python train.py --model="contrastive image-text model" --dataset="rendered scenes of toy objects such as cars, trees, mugs and chairs" --encoder_activation="silu" --encoder_widths=[48, 96, 192, 384] --text_encoder_width=256 --text_encoder_norm="layernorm_no_bias" --text_encoder_activation="quick_gelu" --text_encoder_qk_norm=false --muon_scale="spectral" --adamw_weight_decay_other_params=0.01
Rows from block 10 of the image encoder of a small contrastive image-text model, named by matrix and row number. Each number is 500 + 25 x the weight over its row's rms, rounded and kept within 0 to 999. All counts start at 0. Numbers have three digits each.
After each channel's rows are labels from the 100 images, of 14848, where the channel reaches its highest value: "responds to" is what is common among them. Only what is clearly more common there than usual is listed. The data: rendered scenes of toy objects such as cars, trees, mugs and chairs. In brackets: how many of the 100.
# conv: pointwise conv (encoder.blocks.10.conv.weight, 192x192x1x1), inputs 0-191

conv.101:527519510539538481461492511552496491494504500498493510542507508499479499549494503526518487508527507537535477475476493519507516479533494486538500495535485523496503471479505499533500503411472476500491492510509484458490494470527529507501528476522519521499501487513486495446483506435517455468486503493487501505475536509446518475503487417514518506469494495438546480519504463507519512457517532471500492528481485503513493494523494512516484528444524461486517510495528505485519547508500509613515526515487491483489484504519509490492540520519507517500527498510509521521518482519492467503
responds to: pink object (61); purple object (50); its colour: pink (41); its colour: purple (30)

conv.135:478536478493509481498466490476488535523518490528478523467524473481454488509501519490527482492515492443556510476497448477475499593465513543555457533498495512491513467472507534499474486500507483527485491484493492547487493507487515500537489514452514504499474510515534498459528518466496490479488473489532492539527494496496445496490502532540535513478489518478513500501540508451460536475494499478469501482492499485541508551441482524529528524523500477514517483472526551523531546492516481528519486510513535471499494515495511480451522515521460502501518487508520509475490503498493508505
responds to: orange object (91); its colour: orange (66)

conv.163:466497498502507524542470484484506465520546517481496481518462475456499484558560535513499512468461485508483501513510502522502427512517533498528478474547495495523506506524516510482510499497510559556558490519493483497484468459518498495524538498474512535504482509455508479496535519528469494500462483484499461555488501481470508509500483540503477512505525481547471489516524514531503506476535485515475491473515527501562477519519497477535542506489485515479503537467493498522459502511509479523543457511513486496528544457498514497543527519481468500513495502499479507524541521530472510490
responds to: house (39); duck (38); largest object: house (35); largest object: duck (30)

conv.81:482467482505458514501513518521477507513530490542460510482509552467527484485544502572515514510495492479457514511479504497458500535501465528481450501508458501462498501482525493510465490472483499488480515520493528540498529509500419482477495495494412509521508464508465500475510538515512474483493519527495530537523483517471478480504500515512474484477491471518498510509518494483469536482503532559532494483517537504518515503501526556493475459496477480503486487511527537522478498519482525508471484495491445535509494572508477476481485496497498510482470535473523483508489505529480514460
responds to: mug (50); teal object (43); largest object: mug (33); snowman (27)

conv.141:499522513487473476474491562496515454500511515511512478492496522513513470499463439459498516515549493509500535493480531513485491486490442549513498511488527532491529489474482493504500505492504478496533473470490541505510492452526495501485465520493509491494494527523526521488498509507445466503476499489501469514488499473494526519462491492499481530474465456531480518503440495535506528481513494447515483529475542474515473454463507498515451495501450505471463504539484502490555528535496498514456531470520466494471492477524500510472522487464517478490450472505424498491514506489475460512
responds to: rocket (53); purple object (36); largest object: rocket (32); robot (25)

conv.118:522499494462474506477466504472497490502475478527506527485476481492496495468459508522499488489494475498505503514506499499484553527532459532463521398489508533518527474509501509442500497520465481476524503507529500548510468477473518469505555467473507508507536493534539539519514520504539524496512524467483496486485480496510510514462482507502493506511480531476460523490471501482461478523508485484502474505448486487469499495501482494569489481493511539445509516540477478454482493512457470526470484475478481525495496544552525463497512491465519491467534503520539501519503521511486492464
responds to: chair (70); largest object: chair (47)

conv.11:482496501464475477494551472498514482507492496489502526507514517476466568524497519509479529461508504496530490515497456489483495527502476519497492484485533490491524464496532473517496496520471593516475479504491490568453473507501510545478510498508507483501492450478509482499501496559482500551500487534505520494500523486509504510475519507462504500504479537517518516477517494488487513454523579471519500525598512491492489493523493506540478484487537518492529513522470516480525523512513474530508543512504497467468534509518501504481535499469525496537508497483480502465464529490453500491
responds to: house (77); largest object: house (76)

conv.0:473489531476519483488512490499500486487519488510460475498506489526487472528493522508473501501504513457495483498506482547497479494501603465523506470500524490486526503476522493511497530521510545522494500520465495477474503466418505514522572501472495532466517530492491462510489518517491460490465494504528463523497483488477513471516510507516516501485529553492548512462497525507477501511491458482491484531472508482514462574484499520465492520496522497479499524505481515490524490494499523534481481466460470526559517481510538484527519441506488503504506473494448495525511510474478480454
responds to: dog (78); largest object: dog (56)

conv.170:514487519466510521504532512518522516519509488491480496486535518502515497528509512476508538482495469504496504503503495535482446454507449534527492517511524490513520493474482518511559493502485477463515488499488492470540458452521510500513580515512496509503541471496517487489522467481504463488484496495493570506513508522493502505526501513483489490495542500458514510460538510481453503497499527474505497482506469494500471454504523528552490523493500552519504452527484502497554531462510514483473470541526495462488469495459505506503496465515468475452525486550439523545512512461469522489
responds to: mushroom (54); largest object: mushroom (45)

conv.114:435495470461488509509527539535501519513508492464456498498488500492464550548499479522513484503477499501522504524479463517516542488525464500477523468490503523519507469473541522526470505506480475478538497525528526520505512507456473512489504484496514508485494436491516528474525510526517482504496482496482511475519530508492505479490490521505509527475491430491491529534551516481504488461511457517507506486505454474511496507492464506459496519514502504516464541503509512458486511468508483483485480507537453502482520591469539504527498484461473475500509475570443493515483508514489467507
responds to: mug (62); largest object: mug (41); barrel (28)

conv.8:486445489457498502497493563483496512520471491535473497469466484531508475464470522511493476486515493480467488484486472498496497506472517467499564471517477427496485477479510496486523483512498479459483511481480502463498475498509498483486508492461532438485480492539503465500482467486478532495517483500500435478508486476455489524502499493484519488506481489520512527496528490488487482504518469515416489487512475434516476462502480520530504512507474461461514503485497494471491487525491493523510502513503503492531483541405480491515450504499501513480482500496465477533522444496492474489
responds to: mug (67); largest object: mug (59); green object (38); its colour: green (25)

conv.172:489525527499493497457519493493527506480512509504500514499465491507485502554485522485459478512543560536520489487502499499513492477500481496492500531454485510506456496482517478457541455503579462503476533510439561514471502508527511508483548485513476517501448483454508520496475495485489492492504476521482505527513517492471511476478504515532500481541505506515501496502471538478472516457488498498533492462465528525498513536540506539451541503518490526485480482531462456448495519475450494512508522516499494516492506500537500492512538498535550509535480461531497515460510505515478491474
responds to: trophy (49); truck (41); largest object: truck (34); largest object: trophy (27)

conv.51:441471482524520477523517533504463579500481505454490572489536506494539503534499543490499500501489511486491458486500507456477488480522535471501524495478503496503514481528495496471514507504516524507505495516517507489522560497458496503489525496523504522522505526472505486528517542536484478507528510495517469500496503520483490510503491515507492482476501484480448485503467483523531482485522502517524519473479496513526480573521503466446458485511492519483466516529524490500458513454510516488499519505475477517532482489492521511502533479520500484491583450530515455507542530483552523536
responds to: mushroom (42); largest object: mushroom (37); barrel (25)

conv.108:505505500511531585522520522492473503484506537489472535499512532496496504505475466439450517482491446529430482491453532494499472480505464528512509508485526500494490517516550516511510542484512496498466471497517531520509545534482499472485497566452504531505513493507522481495511505474530537526511470500469509491472511487454488524478527478558489500540495521510491442485547505503444502568480504505502522504497483501481526522482467512502480472523513499519522508494484529486511536483485487488498473476468488482508518531500497497499514515487529502520527461535471507491489535543500483474
responds to: hammer (52); ice cream (38)

conv.137:444506507469542448507476527477548509506492499455501518497504520501504453506486503474480502497548506480467490505512513500462526513522478495527535478491541497471545498488522479497507488495487535454539480468527497547531549513520502493474485495508521489416512497484488454508496486511490478501552486474484501468500513480461507484525498469502508514483512520491478514515462518513497477467503494524473512496487532518505489524508469475469503518504521454477502476481425515437543492504522550476506480492535459495562508492453511480516520511546488498530474494472494495498509548496516496511
responds to: tree (29)

conv.63:478498533489472515505476522493503510467497510500500495515503513501479491476489533497504513491461502512493459498501475469507501488516432476506516508515469424509521496521486492469491514484487498484497522489468501489488496468503473494488599502479494541488516526495536541500513543485498531525458486527492517482480512474463513478501500516461510477462477492504439503445478493557485512508516490499452470497445490528531496483533499497470485468484480599512472483468511502504508493498474491469502488519492486494605462512505483513504495491483512502484516461494481478495486497487508476495
responds to: chair (100); largest object: chair (71)

conv.153:500489447502501516527505512500501550435542523529500491528527509457514488480516555479512464473510487539488439472501473495511470483447498484532495520527546494498545503505526532494467527550507510474493500522512517498524487488450503507489471506533553472486477501474482530525518511487532505512511468545492446536491487467503491461497474470508496494495519533464493482498516527513499516482464515501527500525499503476459505492522508511504545473483482521504504484558538469505512522473524481551496502474474475510464572477488495457498499499512470477488531461501483501489500494490468538509
responds to: pink object (72); its colour: pink (51); truck (28)

conv.120:569476472493521470532447520492515481482534527540506491482510452477467582473510512497547513489488577493474507490536481504454534542490505537495512483502526499501484494528472468513478475515530495494506501503504470442502515481487513515472514472466531483460477441463513482514492526465510505502471513524505539486527467503473505517483500504492499467510490517492465509529535495474466519547546511501462517449493491459471515440498510528469494485484499455511475506494504487543488494485527489510499538517505473476489496492501521511517501506513454500493541487512485481493502480508483484514
responds to: trophy (93); largest object: trophy (70)

conv.97:474501497514463519498524503493510469464479492561467516500512507448465490506504497473491494482471493512524506518521534512498507509489478512502521509495493475552507498507501498477517499505546477490474540512524531498444475570521496486453500496519538525475510460482519472525519489452473496483508480472496515506493522563465490466508536508529474481506489524526522486492497446552496491496514483525509485502493501555522504478509513499501513560496464521523503554508479481500484537466525487509517468528517475530520492527473467505456513511534481519528520566473518492470485527507481443448
responds to: tree (88); largest object: tree (68)

conv.28:495491515521443524505502452516476543536472530486492503519520466508493491508540507512474475511466491547469459518516513494528503513492493481484506499540518471498589496504498461530461535529515501499470478532476496483492489521524493471459511510540500528508517519479525513535502497498492522508463516504499500464481506518481486535526460477510516528504513482488521515523490491490528464471486491496512464541457479505500498494443517494489531497509497548443506521506466558494592479454527536503506526474526524467492478526510495542501481516486502471495520493515482499469497448528503504518
responds to: mug (40); barrel (39); largest object: mug (31); largest object: barrel (31)

conv.185:473477467562469512493488473506565499482462496523499473479508475530484516508521496491518506496520532499503505497536504458546521480477457460489508520541505501469445532506507464505509469480497469472479512518483489538516527482485490460543472528520427517525459483481500490533474516506522504476494482482500471523466480457518513475495474485499487510514556517522505509475510493497485473490467497540519494472510473504519609464476532446528492506502493536488475504498500510491498518506501485489520496478516478477504487528479473500510520540520540494483521502522536507538513486495511503452
responds to: count: three (63); robot (27)

conv.19:505473522474478535477506468487530488521505505505511515512501490480483519504507445514526486514469506467461540476493499511497481498479450517512517467474494495497498495508509525532489468460460506495560532477528490500476526502475495462513539517477456488515512538512470493518502469481487497503522488495522505528525484458508502514511513530539508488450495515463484507507483556537505520464515502460503503475514453513482426532459497528529520503495464478518474482513477474470507469477483490487534494517527422538475489483533476516502552487518465461501505498505477518491431501457531526503
responds to: teal object (63); its colour: teal (37); rocket (26)

conv.23:497484474457480520502476459493501482594558491500508504515531534472508494510487528470547504504494481509488530477519506517479482487486510519499495474512503474484511510484510441473516527525502505523544492488499548516443524486518444491491485527504473500536520499474515512486532505482463485510473500508490490530525509503514494479490480530547499552507478479492518497498504517503462511487511479557532473526515485467495528502499471481488500523499488516528483509480500548498447494510520552495493459508464469553505493563482485467509532488488465491480558479521536503553464499495478515468
responds to: arch (36); mug (33)

conv.180:480537488499463484519520541497488500523474536522482499487497531483499426513509515482445503484526506510479468451514497510542495500529477485541549485466481492461508497504485483475494504497451524446518456508504454474499451508469505456507453511461488486490505479523512486492492500512485503474483495480523481437553476509480491529489470507486490478519488514485507513495485494529529448479517464491475520515456476442519497504488497508495523505495458462515462499536474508491501448514494476462483486484513532452500510537508536475485496459493491510486498494514461457545475506514496490548
responds to: mug (74); largest object: mug (63); barrel (26)

conv.173:535447496487464473504517503487510525494462527456539541474498491461508477475519521511500501496563550508481517542497506516483453487473470498470495495497512482463500503489490500539538495512527493471508533464498490524477516481491513528452504551497533526450530502511449541451461464485469511482498514550510491511509518527495479462529489484505480488505546512502499511491480506531518503523483518479506472463493467503499561543494511495466468497502496491516509524455480433507494507526486486504472493508505493559470469493484495501506543524481530491479497473544491534502465517541479513504
responds to: count: three (83); black object (33); checkered object (31); trophy (28)

conv.151:481519507509511495523528485514505491530493461475523474488518526470494475516443457499517526467463512507482474487560493527500489568546458454494462495526493483552493520507510504493481544511478437546518530487477489524488485470514500499487559504480526536485523513546522460491506477499497499487495506482523449537535493510482519488518539498493485474540493456529471514501482473532492493509485465511476491491495507494526522493519501519520513513508496474456514537461493522516483493484515480503523506489555515512498512472436499513491523491496537504487473504453489465552472532535479471477
responds to: duck (58); largest object: duck (39)

conv.46:479502512544536520510452545526496455525499502498492528532518481470510482484518494498487501522485502465528512489514466513501569474498482449491487524511483494501474508513540510525596492524508565463512482535493471466532465476488524508506534504477531505504502513488513522514496504486515541484498521485519490497511549494501481493510493477478482523524510536499492504467484524504508487533471503498472504496502485483490408535551485532462528534477472468492523502465516516506495524469531507506476557538492527544499503483481484505480477489507513469489494507449513501546474507463483503515
responds to: hammer (29)

conv.4:515516508483533489591440507533508520491507494493518501498498499504490490510477496524475525511518495513503495477505519524501491476536521466481510496525489511499522479477505543510467499525498450497516526493467518473493508512481499472503521521518534538481505494541516492495541511419517468489503517500481476483493502514462389485468503442476520497508500488552479491519508532484498506494450522447505496471483508500523484514484447489512462510427506468513467522508505458458514496493473496477485496475520496494479427487505502483524508469503494493482469502495490531488504494526500467518
responds to: teal object (51); blue object (38); its colour: teal (38)

conv.122:499533539467477507538473501500467506490501497511434471483495499460496546487507487535502531473498510525496488496457481475506509495554524504543469538487481569473490534498462505480483518500533457484522514459495533490522485505484540514531454524526486479490553494522489500504509532497471511514520542531531511520493506515497486479506588483494475501447509519448539515477489505535464465488498509504475525498490484514524515518463520473501508511480501474527534530542502484479544490471477478505474495472528493481459510483506521504498480491470506468489509486504523529493451502544517492525
responds to: candle (63); purple object (54); its colour: purple (32); largest object: candle (26)

conv.53:488456473510456518531473483530540513517534495513530492524518538488508505511493493547464464525523456470444502518504504478479471500509485499479511483470509474497549539525499518460500458503509514499559515499520488503501517516494472446562497503550514514468517512519422461484507506486506499511475552516537482496496481488473472491501490529522498486496511494526516506495459526463457561485471497489508552503480476509494520478519555479507528517494521485480496478517496540508518515472526494484516532538510521485461489506480514510516470475490559532507487478482481528454508512528493492510
responds to: count: three (62); teal object (53); its colour: teal (38)

conv.88:571548505513528486532528485492490476494537512487481549486504477539523496490498493516550486526494515510521511500497460525498490467499516533492479547509478516493505485501509489482491484511504510522509505508511485565514477503504510515487552535554462496575497550515536513500518534492492513482516530522481530510506480501498494499466522513499552462469483517482516459475518536463486531530549495535492497488472496454498482512560491486540498511519496504520510488507499475522511542479535453512524486512527519489509484475506533512528484504554479511511542487472552524520481505482545542519
responds to: candle (64); largest object: candle (47); teal object (34); its colour: teal (25)

conv.183:467472489474476507490494517500482498474462471518489497464494534461494491505491454545490451490537480513514478519530518529488492536481508507497515504512557489500500494473558475484521522512500523506575492494482527477537516496487476510489456468508497515505536553491489514492491486461495532518475502495492477534517511488492496511493470498535513511505543460499501549487482528555501527505540468505489522489492487518496522485529525514426468535486507462549494481513476487511511520504457477491480523453515498464513496492576527516523500469470488479513468533509489512484532490558458481504
responds to: dog (40); teal object (38); rocket (37)

conv.160:512486483542507490504471490523510491535497536508438460494489469488493442497496490540495469511477474489502493501487503487518486532471488492467507508484496498543477460477491504481500503503541507519489453481512546499493576488530496463500496494503491428508470513507467503498505506556519497496533476552483519538481466501493514443474488503489539476485487502519520505489514545512501500511490540467525514513544492524474501489530470501497494503524485506388541454549507488485512542525491500508532484499507500547474520488485488492486530507501531493555517487480505472498504477481507493502
responds to: house (36); largest object: house (35); arch (26)

conv.67:530477502478507485514508492512512520529560508490502509503491516475486456531483542482481499481535480472521480507528481505520515484457514491485514515519553562507510440520475472494500527519476563519533468480517512488482479539482508484486537484494506532519504537474477508527529534518444509496551498545508470520447500480477502533500521506502531489504484470491496525481465497498502507474487527492525512462493531524563503528480472553476479508523479483483535489568474490496465489519508486486517513474503487477463470488538546490482516488513451504501493441495470503493486485502470471523
responds to: hammer (33)

conv.90:529499509517550459512527476491459496480513493498508532490528523513476513499502497474529544489517490542475500493502541465519450451526531502451540494501472528522453505499501482519496520520533474517500481500510498488494513492551513525463512465491467521509531469532507497478457547456514490497469507479500509500541490498484526481464496517479405503524499489538508487497467517484563512552498513508494542512486520479501473538508540467512499521507438493519473497535518507485500491491475516518502490476483416514472513489482475506507527504495492529484479501482486517492498505522497453474
responds to: tree (36); dotted object (34); largest object: tree (32)

conv.104:482506517462543492429478514476520528500494499501504519471513524445485497500498504505508503481517498515574491447499501484495520529460518510528537506468493519502467484476466495545478507453467475473500478518484484505502476523485522521522514511496507488469472480513492480479480515442494431473475537483500450494515498480497533470474484456495551519462505491505473475514489516489527475486471537473505498517474455505505513543497488468463531498413481444517525482482456489494502504448526500542493529486499516473499539490492523472517497523500480517483500491485496473510520502505496507523
responds to: pink object (97); its colour: pink (65); hammer (38)

conv.157:507498491520550519484502501540494508476512456518525530475502543468477524486497463482479557521466499529498495493453500499547469525496478492484540469525508480536475506519513475504484551466532496478495491527523504479499517506509486475533480544469523557538544526518517486502507553448511451489471517495500503494541506510488525506515496456496477511489474526481507491543460435502511522510452526450509485515492496498474503488483508486513497497434492460468519514499525481483521522459498504534467482457498458513489569472513512486515496496496523486476458505497508466499511498487483507497
responds to: pink object (70); its colour: pink (47); striped object (36)

conv.179:580522498547440569502491525480490535508479514468533432487499486514516499497478447537493516540529461495522478508525539540487507515503529502488532550501491512498525490528501494521480466521459489502498523485513493469470499532501447495510489480437514499499472518488524483461454530535499464436502481536477482487484565500466520528504495503533528505509483494519480501482531525507481504504513539493541513477522519512514506520502502540497467496496500500518476502519504495498468452451507520492527551513493503494479507462500517493507512493509497477516527486497482516493484501539485497529
responds to: hammer (68); largest object: hammer (35); candle (34)

conv.113:518488466449494535522466505486517502478540492473518469479491526508505505497463491501502504530481511510487499499513460502493486428513467540461501470493493524551468513499538500506497488469522464501502503497488521576482522533465481519471449494484524488518524488462489513494531503529486504492453545570492495503525466504512504488529495501535535545524523515517473529497522510480498526489497476515540473518461472508519516507477505486492509508517477462496537449478505506556512508476571507483498470524505460520514526503512478462490513476456515535497480462523479455469503513490492507523
responds to: trophy (90); largest object: trophy (69)

conv.125:485499489498517450501511480502514494496517494499468476477485474515500508481551512500494499507487479446464476533508485485504481488480456518497527535517480533499492536498474496521492473486522489497485485495528465414480591504531500470455470479469530467466515475468501501512505527507508508490479500468519529503516482490483491512541480506476460470535486501486455474572516500544491463479507464491490525502498514491539502523485488515427482487509521456491466505490500456532474500515493492502471526481461514509498515464477483471472522557482491546469527519471515500499535499507527491504
responds to: mushroom (88); largest object: mushroom (72)

conv.6:516458543478522529496512481469514494520497498519522515481469467527472512512473542499489472515533502509488511511508519514473513490516492468522513512545513498506493608548501502472510476490475518537465444500540512513487517488485518491502471476473507499499467486516532491465483452510523523477472483493500506493489499457490504469488494537477480549508502477505498620467503497525485486501492481514480512471492476508517587497497514488488499477507547485484489525477510498551501510472462494503499531489525486485516479483506503480515447498485502519490498486467506529495537484516524528487
responds to: count: three (71); brown object (35)

conv.190:494500487494470503525553507504545495476486464503523489488482497472513472517514495560482416527463500491488483493540513494520470508490478503506555509448499487530519511483476533497479453502520483487523551511497460520494456521446525498486474483522570485450481501506438448503535447460475478507493489488500502517461513501537464488489512512488464516492508471476487526486513507431491507474512515484480518503494522484488481473514454494468496520511471480488523484505495517476501517491500523494501542489492514494476499484518492486510552471475524531514477467519459494462507518492480487474
responds to: count: three (83); bottle (44); largest object: bottle (33); robot (27)

conv.124:500485490506444471520477519525520477510478514467506499467517515495529495490480535512498478506467538484504489519503516471494473516464491497475461503516477528500489454489506497507470506502500476456516531488516495470489472465465513491502482546443510519460519469514532433496544490475526563490483453459479451524507488476523521479483494534510496516508527474502472501501526456477521501472482507471501479533454459504522468536532509433484484515572505494523501480498479537511520457494487514514503548509506549516535488511502496507468501491476546518499499463480499479528490514460516492485
responds to: orange object (58); yellow object (47); its colour: orange (40); arch (36)

conv.61:493492530432530541510482510488511545523564510501516480452487517515494504490503478523538485507513511500528485462555495528474484531492476490512485464478450505518514495509479497507511490494520525514473492477487516478478458512486468501463486554494516509498475531486514526508500509530479527524525487454488505521522526481493513497482506467496528489541468480512469475513499512515526493486546507489465505454535524461504499515566498503507519530527522501501489527525496512482557469508469529495504461499492473535528534487507475427490525467482488509537498521445495414500504513491496516510
responds to: rocket (64); largest object: rocket (45); house (30); largest object: house (29)

conv.70:466483511518560508523519481529478485471517459524500507525487555482511448501546512489502485479507505487473479553438537518503470498471498486522471536509494489472538488472548480513549511494483505468567460494494501523507533554537501506526477497501466523472525522486521498492517491520489499511483492505525478500516514506467501494517504510477473468513523520522492498484469495498495514525515483478492475479525495465533488497522485491455494470528455472495478517467513479491520529495517481540459544593491500508509519497480513538490505487522552516530515515527480522478489483467503456466
responds to: tree (71); largest object: tree (57)

conv.10:485495505506530510474495497524468499513494475494497499506447492489494497496482491506494539495519513470521485526460518412489457490498525519520476517452492473464495499495512490459516520526491450490488532503478499465518503495515509498503537469522504483497468467481505500491536508399516499467506501482568461502500447518456586491468508474473499525500526519476519514483495574486502486494499503477498516519463489492537477506480484485494499468491488473509497484488535514473521480520524527507494524502518466527471463511529475457455505483504521536499455468514505522497492467522491496498
responds to: green object (96); its colour: green (66)

conv.168:498494554518526453523442505505515481507500460479473465478527513458499497499507545505455502519514492477493514536522504451474476499514469527502484495467517485511481499478518488536553514500505504506508570538471470529468498515460521516504551482524506534518485449463510465449481499533482510509507512531505510520506490514517453506472486474492505520484505519508489487483495468505497509524488490500451451505450515505550490500517459513449478522522513544509504448497521477460489493476507518501484544484492483519552464500501464470510464516524516478526506467522469484503505474460495477520
responds to: chair (99); largest object: chair (63)

conv.42:491524525491511522491516463505436534510493515498526465513474525502537485490493476523468522479507493531528472533502454490496507536467570475484548487510499488518482492468497498495538506516499522480451510514480509521498490465495517514483462501508473547418498517507509487517493534478520484492461523470502506532525509505478496484491522482493531514523479478490478516486523490492517515515528499531479512482440512503531479497488499497529545478527455476467490521483479446477490531481527497491504463517489513484520518576510477482495538440505474506463512499511507474568544461492507526489
responds to: mug (34); barrel (33); largest object: barrel (31); largest object: mug (30)

conv.1:512473499464488490516455517511475503497496508487505490488526492497486496507516490493472494487528488483508490507485509475559533480488471476506519524498497498493517484481550487501525569523465480484525497503466549427484528614560516521500495512499528512486510525544504534494483534507516496513541530516478381480510463489510516513492506457479467486515508475496527486509460496516497522471520491503510490477525494510517480550487479543494497523503497488508516489443507504538509478492502506488497533449513494504493527498469518520498523495478503491542503487519509493479478497487501495487
responds to: tree (76); largest object: tree (64); ice cream (27)

conv.184:519522454493521464476487484491507504543548503473485467512491524576489514464488517550524497504513461496503518514476517511520479510514469490546542484513469498504530516469511491491525541511556500482478454479489483496465504500480515495459510462516494480526469503492485525491530507505504461536519514487469533487455503468538496490487514502493556485472491520532455504548487481518485510530493522519553475530490497511525499499507512488505520507512505477473471488533481477474534490540514451487479526540473497502483485507520429461502469518449504524475507465523472475490495476543493467474
responds to: rocket (77); largest object: rocket (43)

conv.29:508523536496497556492510493510502512540551496426483484496474511478498549502518501465513551485520491489486509486528518480518499511481496494493510505472484507501515503479468482507498460486527486486477420529499511521512484522490499525479459481504452472458476506489497495524470478493468504484515493483477463522466525551533481491510516497526509514523441536529515500493451512527471477490497507478493491507516485460512504509497458525508507489490556512450481506500481523518501495535502500498508472497559464534486526473522464516484431514456512507507498449434510515461463486488500492472
responds to: tree (75); largest object: tree (64)

conv.71:466454477508483496507492511517492499470506439528503503480489452509514514504530482536508510505495476489508538615510499400508497471494496540506494482512503528508501478461484484502507482535516479530472466487474464483526510485505516485496524466483509497514439477489486475510508486514492501464510494500523475492490475506531565484511475534534518491498463524472452514470533563499480502470513467506479488512537493481495498494490501492511483497502493491469503505507498515503512495472504540476476542503506468492457460527502482485446485507520461472526487514535460493500502516485535517471
responds to: green object (66); its colour: green (40); snowman (32); its colour: teal (25)

conv.31:533488496486440533501451568508516468495458511486498537465504526498489505498463487518517470501479525491480498512523491553477391488500447515487476491471491548526513463489495510475473529505512480476510486485486520488500502484460514494510503532482519528528516486473509506489515503474499484500491472463534497516534522510514532506467509501545477526519510486502549505502509473534495489522524507493473503522477508501544471524506498529463491542519528454508471430558483496522532513529484503539474488477524479483504518531481510500505520503507526498491492542511514490528484502550495499458
responds to: green object (50); arch (44); candle (37); largest object: arch (30)

conv.128:544493512536495532476487505489458471531492492458452431452496538498544533503491477517481489487494528525512484481524502446471535479512492515479500529444543516469496464485472502522506513527493492516518505482535518440515530525502520502503506467489524485528495471473482468508514540530492478529525531510486563482499501481512502513558488487504497482500480459469473510507538502504508488467449482501525503529473514491460505458499460497423523518539484467545495476495513483507471501494467490485500513498492490510474463477450466516502500491496489519504495506485459514485499479485529533501
responds to: mushroom (65); largest object: mushroom (57)

conv.131:506554467441521484517481565499491480522492555508467526509486510495468453473558479470488523503539454514489522474480451515462489515524472537509484442522523464493481487525531476538499495473493492514490479500489553529493486439475501498489511505478507502427499506497508538498522523481462513522503509507489504489502481491513497512494476524504486488502505457494507522485514525505479505531504503509490512532499530465520492483487473511502493487494473530469481480478476477462523499473508473501488609543497478479498506499538511517492497520495512535493485497519568508510501495532484501472
responds to: candle (49); bottle (25)

conv.189:451513516489533512454499486524497509496521494473507523504531518503528521539470497518504499540503482520504503537497477473497479477415475478537487498496524528496512488524489499540487521503526477510493532480502540483470527507496489508526519453497501472490484503500485513459481496439511556469498426504415486493506461484448502509498519589509498483534487534482464484525485507482470483489462494494501504490522506514491499481498494525483490502572496524498527500481487468465501498493534500515472521502502476450482501497503465527511527493476503520521451527466495499494534475506517515480
responds to: orange object (50); ice cream (25)

conv.72:503508462480469524486516524538464493467491535488481497578498490521452488516569469508491507506456465469477546491536460489507500477487494490518482505491479491600501487465472501507518516482501463490541482464549474539529483529497519505513499487512537489475482490477526471489472485467473479475473513515526458505484495483469500529525513506475492497457536482518494472532464506463496518480498501501478505479506500489475527500515488485519466506514536485463543525522502484499528514488528515509508495484483504465463471463525480480488469466496505522470465482514494485502499476525479467562
responds to: duck (39); barrel (28); largest object: duck (26); dog (25)

conv.77:516480516498526489480539515520483480465513543465488486458504440506505508530532504509469488468469536486489500498491505516536462473494498480511506512478488495460510511509518485473480536539466561543496489523520514481488489518484517464461530458512494522499502523515530528487543537480458503510466473520479526478490528497522497517517465472522538476503503481491458501486522562481475497506494471505542512480527532543513480501494524533489484496507473528493489492474507503455574504542494520508513524477486555475533486481466533469510490519482480510507519531493475520523520482489565493444
responds to: mushroom (39); teal object (35); largest object: mushroom (34); its colour: teal (29)

conv.106:513516452485491522433448438519508538498475495523482463479526511467499460459479501500513507510554516488511518507486550459508429476491482518517490515495501506455507506478482474515435536485494486480488511498476521510491505534523501514495525479502502506508503514519468487512496504489498474539485498507489478477509476494478525511503517480506541515521502508483481482448520504461499493533517462489480476509461521501506450469505488504547465527494498462488466514505514476568532524540504482496498505494512499503488481502491511523514519602495479513515470487504425493487491510520463497504
responds to: tree (95); largest object: tree (84)

conv.22:538479464518470526483473471503513494491475484484483469525494537484484429515486571505468515515474498506496454511477517472492475495513486472500503488502486464484522492498534536503521499479487585490506466504500499486493529477437506501492569521451498546514503482493486469497499486491459477540498483493488465518503485501486506503504490492503472563510474507481494484463515505508470466512467527474490506466494457489479488533503485528482456497494518451469481523518487521476481519488489497489477505533491496510473471494459473518508539541497482538552525463487536482513489485439487477519
responds to: house (93); largest object: house (85)